config.toml
arch = "preact_resnet"
model = "image classifier"
dataset = "drawings of small networks of dots and links"
train_examples = 195000
image_size = 24
crop_scale_min = 1
horizontal_flip = true
translate = 0.12
targets = ["dots"]
num_classes = 5
norm = "batchnorm"
activation = "relu"
depths = [2, 2, 4, 2]
kernel_size = 3
stem = "deep"
avg_pool_shortcut = false
widths = [64, 112, 192, 336]
label_smoothing = 0.05
loss = "binary_cross_entropy"
init = "orthogonal"
residual_init = "none"
optimizer = "soap"
beta2 = 0.99
lr = 0.0044
beta1 = 0.95
shampoo_beta = 0.95
eps = 1e-08
precondition_frequency = 32
max_precond_dim = 1024
merge_dims = false
one_sided = false
adamw_lr_other_params = 0.0014
magnitude_pruning = 0.3
steps = 10000
batch_size = 128
epochs = 6.6
lr_schedule = "wsd_sqrt"
decay_fraction = 0.4
final_lr_fraction = 0
warmup_steps = 1000
weight_decay = 0.03
adamw_weight_decay_other_params = 0.01
Rows from block 4 of a small image classifier, named by matrix and row number. Rows with one number belong to one channel. Each number is 128 + 32 x the weight over its row's rms, rounded and kept within 0 to 255. All counts start at 0. Numbers have three digits each.
After each channel's rows are labels from the 100 images, of 14976, where the channel reaches its highest value: "strongest on" is what is common among them. Only what is clearly more common there than usual is listed. The data: drawings of small networks of dots and links.
# convs0: first 3x3 conv, stride 2 (model.blocks.4.convs.0.weight, 192x112x3x3, each kernel summed), inputs 0-111
# convs1: second 3x3 conv (model.blocks.4.convs.1.weight, 192x192x3x3, transposed, each kernel summed), outputs 0-191

convs0.171:164134099143160106067131132138074140100119162097105090176066123155098127123210151120154126111110150071124143159121140103174108158112101151150117160135021150148103131187154120134127101057101147117189111145131117078092150202112099164112165116166073146106065137126121114143134109185141125139151100080160150162138135150154103095134109144189
convs1.171:077171083119119135130135099120161154152041117178140132097104130146126173132150113125126158165103152104165211121132085107161096141166070130123120151157142148160142079106117103112104130124188135113115094167116107174153209118147097111070093202089125158148121122107063159071151059116133082077131121169088120158121121100101138116078146107110061081127123167156127154148133160144111137136112137150117113100110127142119149094159062130114102120173058085095066025148089177137138173116114178148173118147139164116096135141088138118094082128176144089148087180116108092139103101164154124097
strongest on: laid out on a circle

convs0.118:110137095116111136085140122074098148096095197147173134138137203068101107098153142079175127162140160146113137116112120129103141094077190089121103098171120168167134157103143128151191109168127153141157135127053068132154117195140111076053147126124115170119126127099114093089115132105122187139127161129080122125130209102105144142189121155119
convs1.118:123079121142136171153149146144068124133173131190129079092147162143111094147105151159163123092175146140155111150085120200221079150149172087099111085120128129169141116107136087153114100047148119124110157137117125173132098132091134114097172113150121134146110131153123072087144126109136119117074138141148048161125105110102137064155131131140148084142137130142161157126053065163134067106179117124126174126125072122150121163122160087087094194188131049135166111109145138205144145162171087139093124136139076143154138185142142135187100136148105127134185144159169127086094100127084081111
strongest on: five dots

convs0.187:157082072180151146135113102164135138154164157128149105087082122089151123106135106160138172097143065136098132122105176124160167183102105120090125114085127171167111157074114132132064090161193138168092127113123086095132142092070187142113145125099152156145125067098147139193064072157097123142208138130104170124136124119107072133132108096155
convs1.187:127168120067127172094129089169133075122125170116073155138094099163154087076116179136099122107159109093203137196134047109103110130172123111150164133135074103124131119133115167152159135118145152204123145127106085167161165122093083025090091151143095090162227146142120119114103113117067112128116122106129088117087122106063129088150084109157104071156152131126143125128140128098103144090113074112128178153088148159152122123118137132097139120109086159172124161192114132170105102114053140164076143098119131130167113152145142168114148118092067104141106117173140177148067175148112122125
strongest on: laid out on a circle; complete; ladder

convs0.157:113124072171157137129175150096085135091127133133123116112182120148130133136093149171089134090139112168192146109152141098123081121154110096101203156139132096230104080119123149195135163129178128100122158181104124149136177164104147140129147100110116189121173111089129145077146119155157166127097172207121136165164163190106112119107069126115
convs1.157:121085131165170130095140142134125129138128156140125124091070109129090072172115120173134105115103147142102128052123075150143110139115139130108167183120148093079127083132162173131101170178091142153119121177144123145184135097143127156083090148126104093147140117156173116111119145095130088174110185167129122123107081146090113095195135185024159072176154066143149107128121181113109076093128172092092110140127134187140108107122112114105123137177137148106138097125054136113085150010113113136093170148118175085145112049060136127128182087113114093123120186139154114130109130101137115144
strongest on: nine dots

convs0.125:139130164114137111103087127044136194146084078147106154146066116184157118104101129075121147147024109110115133157143122100114079118114122097095170134127123107120153098136033131079151136125081146144161095117119118086134100130116168166145134202121108164191116107147109150117143193103136078179179119109168137112152133108171126119102160136147
convs1.125:119135152075210151153153152085111122100107123113138112107171095132140135178084121104136131222105130116198118127081133161139177116139137112106164109118167120126111143162136126110148128152160081124131152118182159175087147095075160188142142145124112153086168132041120143129164195060111118142117166099114105086107082143173102144097188133090071143095121144098126113093085148152155184223104146155085179159143124084130137099159092124108141091146128121139111102089108176150158141084123156145105118067119149066109137161121174089113085181145103107136121056113100190142128080102144095127
strongest on: nine dots

convs0.81:142124132121138155131149130039143137139191160142089055131117150083070153068065131132171169135125175111112174117108142134076126197108203148148140134138162127158169132111116118123113113108135106144132125112133164128168139092098130149174129134128138164125116144106149100129178099088134128087225180042111104142107114121119199167117178120122
convs1.81:098091194120153138080105133113060146109094127152146179110106172130135146148147122116124117106125154114158140141129175133143119105113131054156180124151131137109161155088167152144117139112072063077122114164074101166109132091119147101143163125129186186133114081115119161131114144126068084119157131157132111127066209171123082093168147145098104132141086117150162131141111113098114088129118075196165070091032173099135180180048197163116115131110142155130080148174115091088152155078105106106088147163097136076175178115143087097148110117104110146171137077155130149116146139144096138156
strongest on: laid out on a circle; nine dots

convs0.132:172090178189187155131099136077121151158134111137130182159165139122195160144142130149078132142144124156181111128092098121132136146110074107164164116077101104126141110156079091149109038117097099106168126109075141115118116207145191140133134162124154126135096141079156163090110114135180167172185159127137119200120138076114124170096118144116
convs1.132:123076184099170176117115137076122106143153101099128151081112102158158111079116179226113129165127087120208091146153107147118124153162148099069137132107076078146114057139110180164157172147088137139121147089137085152173141142178191174115071079077104150136155130155094087140129094129087130103121093145156136135123145157149126083153156136103141052102098153107080176133106139062127107150147189115113129172169106130150115126071127086098085106169141126144142136132053132113105136113095134135073152133102135052095099127147079071153080112110144110144124103083120109090069112129140119137
strongest on: nine dots

convs0.143:151128115117188133117145134116130094090160061138071094146114125146073140129082128062096117155146143159161187112120143087146111112165150160152213162175055131150146089144086120139125173090099120095114093103098143095147095099135156138167035176101123095112103117146138127142115129180118091146073168154147047149103150105115163114142158161126
convs1.143:146081094134149166109150094141148130136120141126113096093081100128183100068188141164105131121144151135118154181103128184126160138088138120143133112115096121152134156082127132139178112163124165147133128211141072121127154136136132101154118116097111127110180176137126097152137065153163059193147123120126104116113151081048076063140156091169162117103089202143150156161116072068125135136132169138097172148158108078096146079077157109118085102102100114143174138176109139093175156107118154119059134105103154096107163044159029103113162098125143077159107117166110156132099138137106125086
strongest on: nine dots

convs0.110:098164132165117108126122058135148130154074183123092130127104118132121149141101106098155097113095097148146124139151167126112141163106125068040154113108153151127090122075096136033121070137081167134182172159120119159152173171145098139096130080123052123162158099144139118192144138086109119096089183144170152084085137144142079085117137111144
convs1.110:118064085103115181064089099086140123127079176088076117156136149116147121088108156113083098123100111094112117153151082097100118084120138132139145117114138110093151173099115133178108095098155192139134111095116097155154137126177098086116114112049106105112129137138177084110127090155167203179105149175140123114178120118177117133075133141090106149157046102105123108140142196158127093092143150112116068079134101159145086134157100135180161067091140188124162184087141107143137134119088116137134135162112136083069123160189123101187121203108142107125094162171112078109150118145158107193
strongest on: five dots

convs0.102:096162153159109104145143160093091130110136156216139088204124099081142091146126105131138152116117184139137104200080109153107151136126169104096099112144139161132131117105127153060156151121133135160151082128178129080139070112121101124147132042077171117100081099181126104148090118186122175102157113136126100122106132147138128190081097062098
convs1.102:105078153124140060094146130184116137145086121077103137107137136136088135159078069114072125122156101115073120113173177107113148110089149133133094141152146141142132099065149104160147107128114129096142128104119112145125111145103123045193151165117101117205071114102133121110091105096147112105147123105105160119158144112145149150102182120161155209108128235145178201200125162124167190119165076125152055119123145099120146133123151210136173134099142148140155126113113131059094170122141128181136087128167109143161164136125067145137146173101101154084139123106161082156175111124085107143
strongest on: laid out on a circle; nine dots; eight dots

convs0.127:148127118109114108106174117202117107088174083137052130117157159079127100148100091145059125130122137147139070118148091154095086147135109080116167111143149074101110166097108123130119144209141097126175115115093142126134119150119215154126138124118114093106145153111162046161097087125141062079126169160125153158088058126112102144074143115112
convs1.127:121103158069085119090112140130129098170106095111085079126133097144102106027138154113134125107144085183112117180145129130141158076133186143082175068119105158152065114105117185112133013146151143156101099112157126133159156110129098094152068093117114152101119139109145093122113112089094141131172117101108145121134143132137117155198115115163103112132132114047091133104090138145076116129156099092117146153129158089079125168102132112085135095132128138087157115166072128094173039119154079142151160102108162139112141130116037066139131129101155184155081132165141188102151161096142139092
strongest on: nine dots

convs0.74:035127136116195116122162133069106100133208117075154133106138150122166085171133160139128134203132150107059136180073130116170122140168126171137059097126128137121145146171131114146114071109108131159165135132151135139099061124125125172097120122123110198124112096138123127168113125164095187095151104096068125114158180158125119141075149112151
convs1.74:171174175122126049130167150195129154078128138167147165173102129161132156168104156149094112110142105054134135152117151123119150088087127133188098156161148147143105126118187138078134104140106093084117102102165140105109117124144108115129117116178099097133160082106063127182106124128169143118124164084147081138137127155143116079125102133111123168136171118138145086103116115109133148113074109111081081097136141147086153120094101176158126089102120161155051121087129119130188210182158116092099118085084087130163124140119167132116189124090115051143133088103082138196059073071088094082
strongest on: laid out on a circle; nine dots

convs0.93:082128165167168141080139068174090125101173119112152105129093090135159083156237093084134101141121131110170111165157140083122138133112131185156136104130117124134107115143096110154112124078125123091174159080140191151142129188132097143159118181185133127168050146107140125080110113165131181119168161104123108162155161122114087138152125164193
convs1.93:207159061159123110104155144134151072081125091108130069154073102094124128175175060126116134111126155104151120183186120074114130137102142158185158111118196108152085159151153104139154153115109154069125076159107130134160050131126069095115142136125166115125117116121122150145153161123157132109153150081113127138127178130120128121117105157108161103152122075084093182129187132149158127160168193138086154136135106117095187165150074162070104146210141037104077129138085130120144115123139181127072136174136123166155115097129144115062187122149083181150108131111145114142125099137114156104
strongest on: nine dots

convs0.61:124117104087138129138115141113124100067139122127066094127080166162118145129135146127159120158156112132164106116078139093099105103139111095125173145194077140046105070146160128138128095117106129164143109131071144107140092178183094066137103061117125068159104117120101089127182187068178138161099121121089145096120123170135077135073086082160
convs1.61:156118145203105132161126056119035125160155094111117170145114135174141126153154115081082196133126143104102056155102092133143118111120131149068143125114107137081133132118107152145160119168162103128132082151092075099136150122129117116131118119114117142138100123121145142113126101087144144134078158110131092151126128095121168199164101089141102084122194156184071093133127124154148065137099166124175121173156142141120073079189105090120107134156163106123099147103126120077127122121233142095188148125103124080094082095216113102172113129111188093145078176112147171135182091101129082114
strongest on: grey dots

convs0.126:082069108141090074120124132161104112133131073134092088070100133106187115086131156124144161063080137107137088140116117138101120137099122176130087127127143058120172065153147074139110137079140122187080106142153120116177157110106119123137142084089116152128069070137158133158131123122091145058190143096076094133111082154199134155106120125097
convs1.126:086162086181126139130130127136072117079158138091158133104139109177116146115157135094170107160172137146131175135141140118118114162066148092149098079108151065089100145083145141140103165168076147132147117060165124060139101142119127175119165164103142109117133133108103200147149121138145120167128142128124146134092107146158151102146155125100150148153192145051117154197076221125097139146178138118162108111156122115160172115152109092113122140173124123138148086197104160164055090117058114117122129152113095160093198142177061129113137116166138154101130133126093160206101056085102140167
strongest on: nine dots

convs0.191:101093112099136154115132091182135093103144098115044126126095158121100102095105146100124103164099121106143130154097169126168148075097154077136136109153138190022124063108155101134111071117166128133125074160112130111140108127122120127188137145143122113156068147139100155086076158063204138116141110111164145103127124117144175090160180070156
convs1.191:216125129133125180154090149048145088133160215119100092128162071060121117141094178108165097186148155152093096147124083139096134096140115142140107130114071154089150144168133125088130158127119090091099157199192117119145176095184153160138152155097169199195119141073132146145108153121110097112166146137093170105139053130094117118149151129122148180099078101154109097170101144099120051132131157095080128121107102178170089131148102051088146104118115151161105118126117127135068136131135078117142198096138105151091101144143148081088130127113139107133137153130134141126139145143077167152
strongest on: nine dots; grey dots

convs0.144:144105090123145166107198056157094125141118105176106152095134137168144097071114139136142144073120119041130104125126123124079152072066117090082115111136142142116075117097164177122122106046161173154151127125068122162170126101137093111141125101158148076143097133125115171167132135045165191124124147100097120125102111182117087144136117134164
convs1.144:121096103169114100136111127131093181152067173117133065165177115158082187109058135113135208164134158125129121073133115113071153148134086162103138089119195134060110149175145114032085121110163104090126105136070108127157145143165166065119089142145127143132135124160107109186103117124134158124113072101124081178206140119156193162149177114143140106136137110131160127092130144128091126112128187099108139096115115051184108109128141130153164151115111172132169147133055149125139079056142125093160099175163141150140148157141176141156140137143155159136077172123142110144161145099106099149
strongest on: complete

convs0.188:125085112141150134156110155088169094038086121139050133123151119124097121111055129090132165069108084171142135146135140129084170179131159206159111125106164140160136130172078061139094104145076084077134178096061148124152096155151085124149117114105160098090113115144191141133156122115104129139173147136112119119144145109126069097128101088122
convs1.188:179120135129154077152042157176158141157133112113131057101128099149159117124153111100140123134109170066154114145177156113136131076067131098125082090112116127205132080093084193159135110153135084129201194132147175156099121070101158131111116113200149143095141112126144128153189153072161119143117144120080176071115117133101137168135123166096150180171072138136112112137114127150152135155135118127120160104113170148105133081140088121159086186147174125050093151155127132128131116172133107060160154127141187097085182172164109104098082179124154148130116131105142180170089085138123139152
strongest on: nine dots

convs0.175:161131129085062143150149129144151097167130075144143082099142131129172116101101110096118183196137144117124142106112141097112087167141136096186126104116152157144144139129100148119189116135129163066133084116061123087093100128114129162144057133067167153156114068103151157108102217142142052135145080117117114103144129097064166158117129066107
convs1.175:150157117185175120115117160093127090155117143083132125110151138149115158115137148139134131089088131100127136175127054121177112150124110122152146118101122193163069092125181129170138128142114102140071163197078121097155143185154106131219097124131096141118177152181108146113185128123114149175090084126124079153095090154091128123073081146131122122141108118162129093097164138107044158170162135158107105082110110089100192182171134109114120114130111115121098125123100187217162180154137100178162090170136133122175080128157134119073082155087101087100173092163148149132127120176153069129
strongest on: nine dots

convs0.106:114112155148148123148093132106134111093153058085118129072119143144171104151127133096091130100147102149107103126141116088113140034141109115122162111138137097093167105083098098127117116158117103145179134141155175133143089104134171128128193143059134059138098157099192188133142104164148159129098107177125079152157197064080107097107185164176
convs1.106:088137173152137172138164152141100171143108108105162123135166150121073038135193103091106102087130113116098128125180123196147161138109104125138142146154144121121100118189106107173186083141103114108131126163106130139120152100115162182016136119114143104130181152136139113149124099083089101128055136137148139106137100117128134134155210083099161188052109097121178145111156103147181101142166189121108164142145154124125103143101185125139077119148135085112139146117110105106115086078127073145082176104180128182129127099104120156098163083127071151128095181191083101119127184129144163148
strongest on: nine dots

convs0.42:118112087130123149162083119077113126150158104118091096062107181168166071144153070141090122024140142080104090198124136103101123138146094129113141114113138142141136111111177144051141127080116154155106122097137143163108143124133103131126130117162191132106107083159127095168151106074093182097133088141051102128110093156108113161107066171135
convs1.42:137168145138140089141095108173119152098140148103188141181147087129082103081151134153114056141103158142119062104212129146115137100118106212141102134158159140169104220139160139120114136118117129113133166100136110138110142109075157147063106166104129112151125171121140109163090110026159119121140141103126141108113187143071138145098130106102153101149119092100134122111127125128107192141080101152122120144138177153091132076162159163143165087176076143200097107058147091152096153135149125148087161157122128215146135145065160189111162112155133081144127147109160126158156082138068111155
strongest on: complete

convs0.28:084070091141148187163103093064126128120135137117167115148116107124126113112157101109112195094095144074087123139164092096123145117099153126133142086139099138097132144132142105138126145103059122082173088150107095116118155112110090158197148098181154043121107092127119135203153112085170122085121068123180082117074104106165067113142143130176
convs1.28:119147146168127130100142143195161136092133128173142082172048109112138137138077114138142057137083121117112060091159140148124133127089130110146114111157105141124084141131119102091135144182138104139134134065185132127139132085120127112069070213151101188111058111144190108143142138108155109125133180148106172127137165158138103092112136126067084153113099150116110157144141107125150114168114105158130126177102147091099127119091114208146159083120115148095066129101109081031132140107073092109130150182137136174147128121109082127115151107184065060168096170083145167137187121102077124132
strongest on: grey dots; ladder

convs0.142:099100179099183162051191092154122110128111136161145177132145083095107094165109185098130135128137107168051183099100156142141128125179071152199180155117112124124156099133101117151148140113129122101133131128123128160100123183142122072104127162125189082077117150142143154112159109130142091165066172184106115102142175118083158120094179129131
convs1.142:132086156096131160219128111160136072156104162139080145097134104113124128111157135098199120147180111076089139182076166136115186131069156155108148095151121081114097125135127141126145097109083112135116089086143091144103097083112188137075124179109139068135133108168128203169097078138129150183088128128155118141100181116136191118102111113105130116163088092123128127049112133114082124086061103089116084164117149079166143189128081108130118091088152097117159164108174104098177099104095157106106127142130109126117167117122093096099159079109204092162148129162129207146119166120126108133
strongest on: nine dots

convs0.112:138139123143162210112162140129115102121014142121115143134113120112094116107085100134194126060148150057157141100169149110151138172120124066095134175146126134157158083133133123119141119083121100136170079154143131133154227125141108075097136078179110088151147091105135093141074061154099116108130118100131135114129151071152117156149141148101
convs1.112:080136086154059091129053106111166076122115162142037097097068101132141122121145125125120163087106103138130134068091174067078145131161157135133117117131097091158126162135142156094133067152156118122131120137084100142146148079139109129077074135076173108102151129109106063111131133121082085088162132107175150096135186096138097072102113118067106076122102062120083108129153144153099116099170038064123167137112141184143133146138095150103121111129181139060093165137128130134169104093137121070092133125104157150123180119118136094148105150128116057127126084108153122167091088149114080117
strongest on: laid out on a circle; ladder; eight dots

convs0.18:139172102088108114163145158143115148139140150083130092138172166120093054058148134174120144143150110135102142210107127112122089100142181208192151112140112141168127120117114148090175090101166144115159143114148140082128150189095117145137082111050068188109051126086142114104134159152171134158157096166114110116158148127086112129128118100104
convs1.18:126145108076074086132171155154135195103101094120176094089121119176196107156126114132113093125143126093153085181147168112087122135142181145149072096123185144115076131128135142122111075082159144068101092109122123122171169166160150074177140163136124079179135158080136158095138123168168097127164124138054163149182139132099123128183175111099115140147131138140187112133148132128060110132122122084107145092105070086108144166115103097107114063156069176111124076136134105127108170165098120122116080119110150153189061111115139167148127118080129120117101173111152076126120085170183130200
strongest on: laid out on a circle; nine dots; grey dots

convs0.53:149139086108106116181167100101134172077092156107144119158172124129119120110078168108206153062114163159159105151103123080255082129141183149117182082148118116131130144095132119120107124130111149193145157080161112131137184143116120112127118177110113142116129100097138116094089152112153148129107102090146131113178172151085116164158129187122
convs1.53:106108166118164103159104138106144092131146112150142159084187102123117078174159177162165128106102080103117112101150130133186146128134147110128152137136039134129158139056061157156107112139079111154110164141130099104176147101120191104184119099080155120141126088138136134133106119095150100127151135127166148124102085061163127172075144145154128087183066162126092118144184100130133066128144118175091132123088141154141129086126179060080096118104136083229161157116088083133209116107081134104163173124132091115087114173141133147110122112054131103045154130110097120116104139135172138134
strongest on: blue dots